A small self-supervised image encoder, trained from scratch.
Training: adamw at rate 0.001, 7000 steps, batches of 512.
Data: trained on pen-drawn characters of a made-up script with 800 signs, 18.1 epochs.
Rows from block 3 of a small self-supervised image encoder, named by matrix and row number. Rows with one number within an expert belong to one neuron, the router's apart. Each number is 500 + 50 x the weight over its row's rms, rounded and kept within 0 to 999. All counts start at 0. Numbers have three digits each.
Before each expert's rows are labels from the 100 images, of 14848, where the router gives the expert most weight on average: "strongest on" is what is common among them; "patch colour" is the nearest of a few named colours to the mean colour under the peak. Only what is clearly more common there than usual is listed. The data: pen-drawn characters of a made-up script with 800 signs.
# router: router (model.blocks.3.mlp.router.weight, 8x128), inputs 0-127
# up: expert up (model.blocks.3.mlp.up, 8x256x128), inputs 0-127
# down: expert down (model.blocks.3.mlp.down, 8x128x256, transposed), outputs 0-127

# expert 6
strongest on: dark on light
patch colour: grey
router.6:528497522506452452499441571544534482485442498511463494490465421417576478505474556490476487450551460501570443545488544426574492582503522526410441539469510523488559501548506496504519404506516614453531566563470541544522502539542430524434454578568510493485503442570467531551522424504581534433374513489515575631575432510601521565516582478553416473446452405500581499495550465469522442498566
up.6:477438548525560457457519527458580475506641399494490411565492491540441535575517492507566440465515467513426575511449478515462496481504529447500421621527471435579440544495454528537553505488487509485620430524463533504517468492547571491570524459552549485549504485489417504456450566430477411428458484395531419494455426536463586492429521477442517480523535559474483550488439419562457566499425
down.6:473520441532525383525432443487421430457451509395539501523597388428547446499494508409533471564558447466463457537488447503499588547508415445508494543592560565467484481444468477480411497495495482486358483460564516451556487459478466533579512434480560555455523530507468472479483488522473569495467488576431461507467436482527568493443508608581471515537451559561556450522508474542431401505508
up.7:603566461541486482463533497522507514505457573520450532532486464469402468510486511435500524493578501534608455511597540545403540500478509604562506465366535571453517406524570529587520505443481553466471516451487539582434431477508409389514431505485412559395519452572551537495525475543543491530536492488502569524485496553445425560523433509532482559404456546531518496456486543533526525439434
down.7:426575477548527482395502488545481449499466485495523474552564511493549549451446519518433509503550467462471556529531540524496527479553454502501531569479505527476504470507518471415415400513522453519548557526603532456508559533478480489463568458531585565505473459499450492495393499660485567504366560517471466505441498535395499496430468490484497488632588426473462458430425540485492520355518
up.8:629466477516557496508524450519505481504390563488523512495491604551526551506488507431454547602403501431521579452539449481484471498502542504501557408531524556406511475533483555472413517485488533612376523485472563390542431542554536511554439444482492450444501552589421510519573509481504530542519446454497535502471534574448489527593514600489467558515414451538510543464515578482550446477454
down.8:458424468482423444458542518490503467476515514427559510384547456505515457517543499475511532469529462495431562593531528460489492526502461493471516481590477451556494537423573425540465467450603546493473541534592475431555523462476494534509637510590522547476528535466478524438510503457572477511572468459515443439473455458467418547498414575519500504389473542396515484566549437366522533586582
up.9:561442582433482560425564462485424576529480496528472523492502522478460554530562422555512559504432541506473481396488483511397477482458529502613619437457508508478522496545483448455481483458464522498520394547476520478467408498503575441464592447492510462464430552512587553439477498561441562559499433499535551411502451516508489506554446525472481513468464533472448498543423581591578623470425
down.9:420542427462513478506438531510477527514463576476442505504503551545416538482484377561565552539478520496469501472566568561455572522512524495441619403613587445509463510448484593498531493512576560586465457579547367483463580450509493483446608540539463462452492466544513414429502513534545531429440464567546446474531514505487484429498549426507552471507501479533481486521444521513564585471476
up.10:542571527530522472530537437508500447556536533586484563493467501409391470506457528435543555514539467577564445537576496538485467517459585525504479492456514548347463401523532548512523527555579505439423459442560540516472410452503413484548431538568450526484539481530542491511442604420524487492583508527487518502470537523492496528554402550519490575393455594534494526513487472556440478535391
down.10:491603455537512510493542540548519456519388591424443324580575483551469532442504478506503429555538506482520543419524478578427499529478453465535484511493551493473519433408538500408438477576493436554596441528546479494547496468511510520423470417502544488519522453491499487452523461569448564518498595490469396530516512539437464551464539469458482430583485405516470458447462499529477461400496
up.11:525540497530556534474517527477512484533573455451483502586552546516444527427559502483455530549510504470483580438482519570397473476522473557477474369510480465425449441426467590586542580508447371522445485508483499486491450406522596520519528480539477548399541535538561561476503563505468422622499431549504511452514563461458488502409536529556555597505436531419502525526491526446582523515426
down.11:470536500491551542479495506526563467628461502462400546510517489540475505420604512382494523522466511603495511432589529468466411480501475465484503484461532446459469496546488516522505460466464450442438517496493443522524584511415393510428406457535535513475540420444483462477514477547492530450450435555537402559599491508480381440505572452550510487505427492548432462521466529625563583462538
up.12:526568531465530440595584443563491531541482512515432521558499608472476448601484494401448401486501490497556441531488397626525519431486577535562470508470452521369511478546469483484439530508479447402474535503491583537449526461478429497473415474493511621422510481424476440454512498474433475571534497461475535496422579481464549472439511541558552492506531562421530535504531541490546525547522
down.12:526543472587428499554504588589506510524546455446515544479489585458530579497558496497509499465551493498519517585530519481505482482486410425464406486495446457595430536477472478463531521483491454476450562473504605504441581482501506459439470548565393474416538630404440576473539397512539500468413522539505545537497527484524494527439506406462620512391562501532555520502518464422482550497547
up.13:574541483494527453515485472530459497458443498435492574577506433548530478371564516386458487514468538563470405460598466436598447444562513468504467517494468555534462540503564487463593533397484519445449516400552405488485480500414493507542488528463411598410524437529506470475517474559500544507501454386522485425508461475527563528575534547471405488500415535456548445513541476565479497467489
down.13:484486528563465541492435574548501521440486494537541495429424529506499488564385455630391531550576462547526541512496561426478591487529460502463521612472521513588528533567486486553438498506533510477564562498544493476464538610555517496511549621549520498476546465489526538588503535556526382442558490402547511428424478509502500519536390448526446477502528455524485579487486495429482468501590
up.14:510422565488512490598517482521462506491448483446485570538478457519464509446469482461481501539503489542541507494538487446451578523533458536475522508546598507572399603496480486529520506449593587479443503466499479568505487466416518470484489557532447577349443505556495434509482515534451434493463512417606458453515471512585541443560493493449456389528345532430444433467506451591517532424457
down.14:506516535510473520435387472463467545481544540541554558441495494414490491538432519544452548484487538544456599552450579521527524502476485496413487538453529570497510417589420524495482482429500559468509506495477582477412495597573471463533575651542475537477507515575507533524519633535526479498475508550528611428359528583516475465545473483494508514450546485567484582551495532397500482482489
up.15:500501521403547467553533522534535552511523508501472568581608542553468464522521464529471348550468529413460559532471367593487465498516581580557505402543392421495499565554456462464500586499499480519487509493412547562466549488501518447484486493464516618419511490524506472398539493505470493597477461466452529467478550392393522483437556448514573536485492515479481458517530552485522522527499
down.15:482559479516482560579469586500531559608491446436491515553531539522521555476567445485519507393530533518498428551556479532523456495467527507527412485491442412551491510457478528488483566426510384386559535503478519530422574419468493467515473509480525484522496585414479528452501394480454477552471514465502457587581575380408476519384505438551544500512535569444502503503517492534483531419596
up.16:519458594429466489546493465528455465645475425432536581586550502524423539476499369502434519508493568520501488524518473455495473396494537457573425482482418461542461639508552511548502518458477471566497433501486484529539553520525479559520576523484482475471566595523385491462562507520530422551488387488607500429443471500447526577434498526481504436470488535458471466498479434425497478496484
down.16:460479524477520593481424514519633485420568624595554502473524425631497486514494513528556475577424516444495465523505502460514526559544581481502546543488486490454638647429485466485453498477534549549476470488470467517495618548578514539528405550535507479450490397471500395455479477506527475577571591460521460536518497442540436500539525492486469530513512517487515553476495431478479484516461
up.17:518445451516509567439455510528523456612520460478449470533459509447425389466470451581468441452505468440478514516501507528471533473554506599451413517507440584431506475509451523553554554517571505449537398487433551507498354482533554540485662476476542644514510473432629480455456508520437523539501499506517512463582475449492575534493482524512587481493484451458464478442491503509525569519486
down.17:442581560489504436462503520464457519540516506332605541478493513533496412491534521382490582522504470533439498528515463490487497535582431454523558526577588462501553594468513567487445429515514448473487571450536419455502578456430510480555429495522631478481500515545415382411507560511558511462541462485476450511468446498433519517470473566604499519557483503470534513442526476538559536487456

# expert 4
strongest on: dark on light; thin pen; one stroke; only straight strokes
patch colour: white
router.4:473486518559522420425578373400534488572517577520453443561446502492498439512470527453537540510482458576453511456454532610479614553442496541473452505527484493497493490466514486490486524451540557546548519451554523492366547366439516530573501458482435523561484503595528449466488607495479544477477492558554603494513537543458550522514495544532554518543386551468429548550530457461426459535520
up.6:499526564496501402480565450537516523406422488523488514555536451491511471478480505403460552496523478465511467560503446486427498490477584516616546501552631494551563573538439412398411506553525387467436556504583510447468441516498494541492514500461534480446435519474446543479561471427524498514445555455459538596474470551568466471487470467573516492465547523508528481472584505473557325476524
down.6:441510475417535498471484501434478506536551502505580425440531488474485482481480547505539554477565574474515484605440434433548524495440526514509436549560475567458461539465450512521476580481533451544549532440497491443423447474510481388578555537473477541523430495613522500497425525442439496553530487487532512437539456559559588550417526413496466485605519624514454579488510472428441350520488
up.7:438511534567501475509512523531514478506506570486431462554453520578536464474494570444461522442463419511410536490451420552417496567533514505437363536480426430469412535604430528485495444530512456490573487497590503507514547488447525510573578430589561534491419467469462453466503612514381513488423514529515560576552514517514537568539540545543539454516495545478466608511595442501474500549469
down.7:521440480644454478590476572526549501497499531464463582458449519501465483520485492516486427434526370515453513442529638700578513535515476507453534420462476460475477508447491494467524524471442429518446545571540505524490510510479492502423542379459512529553504532484586423535566490512486544446518478494503555466485582405494470507574468527565535423453545408456481523541509542495488532499514
up.8:583512520425551479472507469488498511418465477595541532512496538532523530507528552530540483512507552413510610418507442519493550488480600466616567465535491569466507438481469479495454493557429459458426489457488451497507511501549516501516566508490444451514519533550519556509427468424462538554476646506536431520524585548498581568453492550425399530420548543565589522403488530534541405499389
down.8:536543511358557556409465445447440493554506454501535507508630475506556551502510483497593458576449584432495488591474333401473550509460563459584543545554617504536520484523461454429417471514493485473490433431518507438464495427555523536539452531450496500494482540536482520498526484499473482516410559507478469536499492515454487493400532517479411563543491574523547524425522504449505429544505
up.9:576470493514432427424536397440484548379480547488420457562568489549564491519501521564441421487542542455574497536466483509526463490511527482472497519525530569522500502483466400427479466486490520537417571544456596495649538520502572518435505497400583422481544492471485540497537490416511576462476577512434486559596536508607457506414554513507526485455573478575481427465434483472507502496502
down.9:464502521438559468475508471513516500460478479501526497397411586526463496574477465498473546422478599590493433589469461420568496466459558538491420636584450501439463494438426537539575534490437434524486548511531450467434521471458461474587443523547524468552461522541413492428516456444546466557509407395546530469526492530428587484438478492549456477526498586463517555501536530539457447433569
up.10:482565504494525556438446533506513489419482381618532547573464487547386575448483558493452567484481522579445438508515541469433540408603508536481550551526515442594556518533539502511501538496550608414490501501484471507465598549554540455494484558514425525463510468477508538499468448522568457495452468481586492564422456464502542481479531496569448574471446476456448404479419562533515455450395
down.10:415544475400525506411501522461471570554571527576545427643552483516550477490516423451570545512445551488527531537451445379527530524481563540543513492587534541501492480588515447574475422507501430533598516419460466426422509343517541493461457438547505474498523541564528511486495483500504538534439499515475496510564486572509535548404566499505504535501441582444475454460541500476547439436509
up.11:377619549542495600596536461521467472528475517527469605509519456529436513557517502434611525520476550451425507446531458501547542520484489524506459412540590535503550494439583449485513540475509485474428418443575538519465503454473472542516502511486419539465473565404451498537554504532516401423474588548392476567437545536471403559487472561438506532467481547517514563482587443481463535480502
down.11:480475408401426517453567543466487463463451477547510456644481525430617446368563498539476550477597537501565463610483463483434542512548500517536460551516489503561448489518403521438494492602545471549507475508482516447419452416460534517443496479480496496485451552482542525528515540586437515557498499466449533503477442481513582512555530465427544578449501490495548581543509484435536558577588
up.12:472477624479516476437534559497443501440401490458580463545503453432396556448449586486454417527511545516545612523460507540439447544490494432563546579552452488569671481453534491520415480525473441461513513535425532522536539558496487527508434554521489429424526412499430565464439536480541511523478511529515493534481393542493484462504435419542495520503488461565505509438411494502439537539465
down.12:507509422513493413450421532468448469452552464457518542555533498528559501520513456463605557413497587521548470510536480414477435399508446582506408554486497515514425505550488389521639454493483557455413527486443486455548477456518562478538473525568456565509475515492561530535502447494518554465522537454550518408519532458551575540460508406581525518558434619485472525470485456563422557453449
up.13:472508540494489500484591450492417485456488519488527505543494456445547406517521448503469477482481467343597521533532452507617563555567519477427473518581515463619460499460491543478494518543518509594458541468530474502480398505486510525484405494552500468450500564494528397506388447416502560560575465488415481425497533486427595517531464490546480560553550405527601523470527529465415488502480
down.13:533493462572577472462483499537548478435532463442473432400509522475549478518487545462528562499613450550488504509604523476476491531527451498477448579491602571512437497443511501493446506532449460469371465461482506440497486445474526476582461487482422558496475401496565601613487533580448464487586474458489464481494494577532493470444490397559496515549516522569561605444478466459428479621550
up.14:497440523439467456495518509515543580492468424536414492399527583517408472563446547558485477476469548509478494496425535474483488496504546466460458572482459620475535549563404488550482444463550520468513606473489515520501499619441474435443528575546576457538534469658493402432529508453489506445541500463584527406555497495419503591486406483384495535446512529505477502477496514527479505446487
down.14:521426429520487446481308545512592522478614433472514438494465543502480490560447470568509434477565494544560529568486575501419448418524516491484483564441403553454553494516475463566508487525491548544549495568456485486540570558484495475568414543488542460612551379506547518453472502525502505454602481460495419449467512503440515527451501496483576491487565453467437475536419501524457533486556
up.15:490532532426543561424548501447499465504484456577501510460515523461498510536511548445518529513475526499498551413508494444464575469576575394601628519505533541541528464522481476543499469532450504449423560402489444508436545549546467458460506587523551470493464499559466457483405496569471467526585522413521431412498561536464538523458422534396410555467472565554533545526505616608486445510451
down.15:550584503401530487469496458455465580497499475543485541517528502460518562552576449437542527501496597519529488527516416370552547472507512480545515487514628595533448450513423495386478482431508510428400525422441511459476466512542505497564541597482485571414509575544446627561544534523464490465401537536449510508471468552532526492508515465496492579480470554574531517478533554502468474530620
up.16:551475523497500385508478416495351498541565510396515583515514490433458580483513564323444526520459410495417452491485439533550472455438553509477409497489515502514521549649459548481462484492437418454474438507501550515536474474533491571505543466532534497470445567505488534437415506473463540470381442493502459501436451476498537501503459511550504517492449581530549509476509486564531486552424
down.16:392500473492385631461528563519605512445501513531465480438391539607451524476456471576451529469546534461496566465521634561466487563493445527477562411407459427524485497386504534476545531423488497568544541564411438506478488475525520534454545533479471477509539518451574502527565508558483476539567445491556504503541587506501508487513406427495543465506553476450447504535481492406484517539512
up.17:498524547525535465509407470550394563553569518451506439482529477528544453506474500487561534453472446415470551509566417562420503518471455493425381429553471544534539534503492502482513496562546457421526491455549503536578483442505506480434572480528473555485442532463444474453541505519525518452419602581449474384520510409431427463496449499543509474506512454585602602485584470452561481603497
down.17:459399507622480520619520501498566441492500487568479524472508513539469496488519504508446443469549407581496558504599606618578534486527500457540588483456525466505470572439489483504532530432532431542458536545481523529469514432453475518515573383495473499476605495518670482531508514530393558449523497523503552544554540494541533520593493485481555438463495442445520572527507529533431505533473

# expert 2
strongest on: dark on light; one stroke; only straight strokes
patch colour: white
router.2:502537574491439344448523422593466488532515491397591470490463567433452435520548535523404500472500471451486438565522467521576463474407455487516407561508439544541458568461514585460483530460532462506589529485540537499543480520490514466524448451518576515475517553463436547327466504406596533484482442445464473511472518549443490529532527515464565490412504516515585471435524461488491504469525
up.6:566471468524530502506562569386512471381531517490540476468598478487562455424363510434560529549494475450558496513484472485414584577592398504635531506534544444508485528551479451525500428583521544473459506406481516472555447495481556487507587477477543488554503477493581497515499492466456550539525627493487549529525462446512590460488430494514501579541532520521510498474411491508493500622506
down.6:496528474476594531460492473485391568582448510522601504452524453476454493532448496454534507515457494464489405642488470442598532440435556482570477485467612482438459587565440583506504459497551546491482466527452463501464557387485511552510493474596518536447508481555417479446520443443504461490462511536544497605470493488546485498485459462525444433507437571494627499465516428582501406502501
up.7:601475561498524457561526467530452515510509477585506448512544520557448554507330477541506444487503477469634396489443530531536514410530539508468496514457539445415497525462445461532467413534523500521508441517502448530555460558479518467485603482595561523544534494504444499430480510382558577548522535524561438513613534424538568516510548496446514487504582479522489522461439451484383471501425
down.7:522426404507457594499569528484515464429450521492477357560462452473501448489501469548471530495514453492485540598542495469515420581470529572567535546543470549549463483407437489535539534495493492535488551536414458492428484456472485493571432477439424420472479481527514484554591521619508533537490438485461563510511481565513507437410451447525538472521508625510523571455588524404519449533603
up.8:465573525433571477451574497499426551469491532499486404547594526584523433472477478518548517489486529485633524496482403515447458534492541406613551472479546526573392548427549474466474516429527501433502501499504533530453488509487471406440514526493501562424511479534523408347491482523578456603506585571448506407473520438436486503492442541476480580519491472490502566426499518539472494493512
down.8:525514521488426507425505488499465504439512536501481567581442541492450498544480479586527554597511500403514538560540491524564457469590477461485568515449467474576506472485528418599502569529578569447519437481446535487468403515564566468434558563493514545405482483421428591471509475439505442485518604476520392491414538442443451499556447517505530531434597540479509519489480425427498591434482
up.9:477467568430518505574536417417494493453406530541520593514425456486490507508452514496464511517431553587483480455482454401491495514515531376444476518541509493535454566521570486468519489494504646488443518515489509562493578533471483529490535583500517425475499544534490528580501435525491480525498514500580635550517397519646555560545511534485447479437453584447517454611483541550531552529451
down.9:456533429481569465523609391482505438485430574562587438470497399500483516500467484448545462515499492438479410449460492479582571449537621627502501602506503490473489569427496482445458489439565502561444423436487453540447477412495542515602486442516483511481448485496445506457550541495497485567515501461526489551534514506516503504541584464440499470502432556455480541519497454575389427467414
up.10:479570489509519528538475418543533498497450500481558448359445444514342450510517443449465507497492477484466431514563469398511504512473428535457449517569506602567514534468438521458445510477545486468534480383507521584568531560517495471525581527467436477448496485505392413472426507524495491429569521419450450481570507530451520491534400612470444503468488490542590410478530482561506486465517
down.10:525466554513439469584434519540571586539513432498393527500463537545564485553477520534524417393589528629493487487552605553457484501552482457462548413486467592491500528512519418589561492460546531465506510550486530501519502557461546567513521537543456551606556511512571470439482479467504512550517507475551611413467571490486470477516586510542547507377462481462478505462497590421520522419497
up.11:481544459491512609534556429517555470473464599546502590550451464583447568471453574451511428474448515573481527490492504515534517493549473496482542527428524408438529496472511499517454492435474622550483555505446456620487526459536549461464600500572545557507489533487438517508531468520510476539551501536574471586595553408487567469548503579534490521530502533471459544621379498616450522481466
down.11:390516418546568489530461506475469557540527605480557411573457485499430452493502539514426543439498453539525510439506610522512489491454548530487601453508577496479486535522465573467568503433519505525585504533469415501388504403500445446440488371506441522391469475508513491462466578541492586488488414519480522531505466540533549486542510448481541373581453427534449454547484554532557511514491
up.12:527435461522534457477525394540478542484477575491524589441493490502461568590433490392437500507511502482486551368486463520500500437522479493591491557422526495435549488595463471485493459467469505451399603484495471495434465552512443583476512450542530500381485450555562432466458501477416538571526455442494525409498551468468495441493373454557531505562511567485526389426505498545495481443503
down.12:453521523473445496635464623514455450415556533508436426575543499606510503448500432439553411625503493521475490460521442424489530503447560450499401452603474497567505479505550477496507535487555444519536552490519435501542514435488500484518376552452434445452553445502473451547520503498498448462467616509476403483542495465568572469496505443508423498445428564537519514464571519480474527477547
up.13:429497450433496645474490510512540563434502508462536589429542546506529499500494496494441464536469585439540539545486417418550562481593447520570424459445473454492476554612577520523553551506516470412474496455416553508590529462504566510525446509518576527464513535501523533509573472500526382548481497438511523580515526444445434488506408475523447625440463488476460428455468509541494528473595
down.13:561507541522597500464436466466481507464465514489456444567569511502473388371407492446452518532499445491508495513469505558432545495485540443537535557485573538429539501522568536532379473578440503505529421548631566387470477503454479539473503522531529498467475486511477459461510515573436537520569447529586538515479417599473509512475496614526459458547446400425459408497496539491535428484479
up.14:483444422522483511479553488440518437413530513465515467509598529443574426405428474504561497549502458459572424531469498494485600535538434540621466478453502475522444547592509449502453523572590525493548462442571480435477367384528548476570570464503525485540451464474572522467561479465483598509583568490486451435536455498491545555551419505489501537462497496519484570458499448466462467582530
down.14:521535492513592541550463547405459624610456505534499418511555391486507490542465463406503536524433449553441517530516489455574513502380460486503461498472549494384492525472410556500522459447486552464519504533389458528527575461500480470504533461560477485495512481555440451542473469446455513479488472496451563649536513472504440532470547477601438478558514511512557565479584496597542465483583
up.15:513462475511564583439509493464512411511495598484419503490572620466509465506456522540639469516385521486514598526418494478529514519520572507553470490419450484357507498531513563499540480568528516475482457478413535534437570499530526556444490492521512527469496446496492416580419462533397431597504527606483460498472478507487419526535515499411483460526493519423548501533479536486487584591530
down.15:520459498520549394391507426533432486448510464563588570452480391435561525551565512476554594459526459463524448532475435471537563533478577455522558526487559511589517502483537448473474451474494501510541465477541591436416455546468466452603513404567535445485461576612472504499473522439503515482452502473500626526474478486477525520449538533509437586481517588471571547463601463480459490481451
up.16:544479438482561534439561425445502526456475467584495511594497458579562453442527492491454624528467502619548493507467509563426537400581568474556519427476499444517508480547486495536514498563443554498404501467611440495469535422457492547482493530474423562508512493607540490512522467561551502532517484527561586425502536538526573556563484491560519537596469469440481510571523572519579430577478
down.16:455486403490442542587418483509593483449598513464434467463446574540481444456480510593447467460575489606554477525504670577392477549513493533419521523476410493442553493451470509525496534449515530525513540515541484495448464515501518464467510527458485475593519489521586543502449515587487572480554432463526546466575512558489520501533515471522507442540571383473413464570445488450520562493549
up.17:543456478430502551471490448532410472499401469517502495439526477518456464437516475509433541607412546497465531460482483460444527508519392502585444455493469532581565485551615471553421559538430472550576470511524589564564533486510510469388582547484449506465487495513534466512491434584493438415500510579517539482495446509418508537525423586545449540543471406481474439556467559557594445519517
down.17:442490531496531479506483557454513582526542473602474449548544550454514558411494403415504551475547485561472528481519533509471487520397508435475450375494500575385469501515523577590546522520501402487535544548518516433501488460437524524494499501533535374541527500610470533530583558519450451543493461531536492467488494514559455493459541494537529510554473450482435459459614525404577411525619

# expert 3
strongest on: only straight strokes; one stroke
patch colour: black
router.3:493466513387570549451535492448432516502556499512559511482521590516475542487509475532560475562433556512463578511484495535493512458495551403575544338471453417498521457488497548574505537444523481483502408494438486530464561499537516473534598439563498439448448578487497539432485438481476474615483474555514440416365544466504450464466446472478501564558482577515453488507407593550578514496476
up.6:543463573520518486472553412517425485582503547587556504528469487569481522417535592505450519497543502546532455512504508369652454494529483567478513534461555471493458582545476468447529497505543464536492449493557441521470494484419545427461532516475389594467470586524477481481552559419563496590510509513548448533530416481474451481602571544540514419453426489518439458515490523538379497443508
down.6:515448458560507410515503469499551533564443537473494596542529503526524595512469466498607505431536530529364487578458508534483543523463552495524525467452526438564472481438541444481576512534405515465432421543586459528518509475513485470533475448521464552426537576529522502498411514530469458489379494520494486533449463433530399566460443488555500412560437585384479564570510449453452574544547
up.7:425482582515513488436624519572546574493481541561523571487421509453506511496564538461429553511539539453538501456473464453582567487553487486406410547538517472450442511498426524483458495519516482452447629465499440475424444518446545473521437541518508572462496507646518521496530604423496484490510496418534554569522487473551519562486590445432475549440514490471466511417571498457567590447477
down.7:516528463538515464468506540528514535374505410440496528550488607562585534517477439475441508463524445554436499510575509528449542437595519505459512404464504530506509505542470534521552463520505416478476566530546498428520532480489546554539468451491478485392480541526580559525472507547472543536406471483519452596471588492548452566507578424511508571390445484495554462469475598502597655493537
up.8:559447529436527506455488417478485533482531491518544559451468437491521518527565474491537476510390533561550496447406554442511519533430604421491504451518524498511486575558431557444460501525542541554478478508459402587557488454502510532434496578519362415503537344575528497505531539436490556465495468542510539522531512516517468514560562440462449596515435521587528515537523630513483519559424
down.8:496511467545454482593480467570562515511563400617503503454514427444556456527485562479471517484568468499611455417535597467429522570493383413506511543586532579507480464487511481502532482486433564549438512424547595503557525573463415553475446493448536513494524508475569433508504531534457510465559498504452595498492533543557607497489473483550490434525528435437515420562559453461588457488485
up.9:533490499486500469515511467435501466462504472499543476518488482462471465458476527398462464518434425504540466463604434384495486410529401604474456520478446433562426505450596548509548531415479536543504498451482555551525608438548556429531567454558534614446521496518490472520491435525584436472532528351534516492497436517558512544563460462505452515554527499446504370499454550544416502524509
down.9:406528497456562547596531478451458491481435596535499509491611448537606520480527544452504393478442486447466495543417500511563474525475493514456474494490539374468422460491527480495540555538398554589416478460533507506578542547490492592490534405508416455482526532555574432488531416509530531453456545496468527553623571447520487628498573537504489442511489479473479515511572462514455476523499
up.10:558520466448482545548584465510401457465418555481530538415534524501557521450519535407550493546424496476533471568512392432556524492542424598455427537524447473571513574524536515491465516531492597494494511328558482584521554407446503492487493495594544574446463546516450406514495467574608513483504554467522534513516444481489429539524527514519445524543426464549516493475512427568490461466524
down.10:420554407600491555574546526506539547495422517522454477506566517535583533491456457535508455413522462526550469541489527496501513444490510566459545488419477439467491454481467495521581565465429567478418515416554480544491560496508517459478504422509417470489473560477634438492420465578432553480443458449472520537537547482555508627483535463530375425567446421475433472577487531559548536518506
up.11:512464431439556544544603561503455483466418566488512471495497438575541490469468533430523529562537581506481501568439401486556581456586476546428381505504449501513488503533551469529480501549433506473445504420605433538531516502420429547511485505522450605505452480621482534569533501518472492493430501586561587556516474512520443501504469515523426504498370478525437464518582411555537461490521
down.11:552483354623480505551450535511532539436493493503411514523474533555672530508476445601494511403534495547535515526567615545437516475541491456482528480440541475464449498446424532518556503556475491511450522451508462534498530469496518428487398441499468497470432506449560487520419489574457575485434468484572486525494515527544496596513490383537498473447450443519485440587530543512577570493522
up.12:468556445557506505471506444550492515560504484507435536475530489474519523532616483460526580506428436431483505537455445562520469455458506464519473464547512557481457499379436553280457485413501553463505469519544557568457544464503435483504528523508569517445508439532392481488472540577436590371513413510465479459538549566494519497512560495447570455549511494431535582525490541527526545531452
down.12:457593537531490497465435539570645487472545485648498366530449426555475512569556497550494530446551464545553512472454527498467466500530449514521587461506592597479504484540510447505560530490527469503569508504426451545415517541595529479521467562504458502504524468541482459529498506495501453462466514444420556526509394584496506437479568437482543439564499485594490579486448498406473411440491
up.13:549497456563502392454540473536476476521408579466531518526547544483437493572448583459415515502496500500447524464535515521576492479563517510490509568505415500418579426548554372448425562501432492400508511487600555499454553490523422449483517488437489493469539563431404483437442461570509470476618500501491537517503544583445556495529560527409546436490520458470518428539503554502503616513492
down.13:475465622441471505503464419570591508428510463405539559474432428492553469438553517480452518449434459564486394556489503452525486497525466552539450564461550498473554584552488484400417431435507472519512503528492452472507470578440480601551440444511567551554507398536526516520514520458482600474555480421406429519431562474454548516579538538512465511493532501564445601486473452510468492468534
up.14:525541454466533490404494472565468448481456468456591542508500415530492516436531476535439480567522552476496488488509537553504594445550423498526488535463530506508530441494507379458361513516534495440481551518529466561499416411559523446525477502453484518406515421491515511472459525560419606472576450470461453459469457475403578458451475582538480561449473385562582503503462505542414533448402
down.14:565438529508442547432514584574579450444526435424538575414431540469450428580579462571474428603525457451510419527521496487458514493517561543464591475478410524511597524523472514535520570510591489551481525449538502549454423531562493557483586540506475429548500429502542457571561443455483527476546505458499491448559473526562614495565500499453488558448499461519508511516450475422523507553400
up.15:518500522504466451430624508471496571488479498439536450528502451468488460430500522552432639507604508575608482506537463463477469455612455622489462510460451540578578540533555474499483445537563461449540560389506509464469517466423575394471541505465471539440544594540530499437434516474522530523475537537420495510485451451396509571461498489552506484478447497510492447517477475483496588406524
down.15:544508498554483514572502484503582435418454515483495466453491500531488573598452602417548405469432499497423561461464506522561472478484587535504514543432462518398403435462504577549579496422373454538458549491437516574576566541504430561535509449438425429512511439508521433539534523464536437502487462476540530552522511549503441536518565515468498433496481495489482591434577535579517443541452
up.16:440498426490510530499419481446470494597527568452532502526506539476513491580484410444518524533514484515473463449566541437567602446513437433496514465511492492334438499534550566515564429467580511445538521523560502507553495454552406548498533485552578519494545485489455564577518496564535547492547418432535412536486487559605512555553455453366510500472447531509517492624559542443477510471498
down.16:467544565511563489490480499499564421486477445551398472467564408464526516494505572411452524419502522534492493570490521514515416492552455557540514595490477493499463444453555478602477490514438483467529525466512540506509472591532520479528445469508493555457527486420475430517476390535518434504432487451506630556479491465339453444385501534572527473574587520402485461461486498573500450416537
up.17:448611478498500511515479508529439476531512425517550513540483470537446481452417495534382557595602601498517490498557576486450606443581413495473558585466557462584449535415603471519483493427492480553515592502487464515453456452492507494479464554462532552461503530515424516522484540533587520466563494532450498437466488431465577480504488580608527507396481486477531468505460408476415513520444
down.17:578499552497430498515631539523580464494470482491412482432435547444507432483557504478503431571482513495592524499514493534401442540533447466427503488521451567477467410483429524553511605518495431491496444471492535519530415501507579477426483536486461463507600479436597474531566456499516515547509540584536450494618561513562495573572538422434528564507491450493549520524481549466543514639491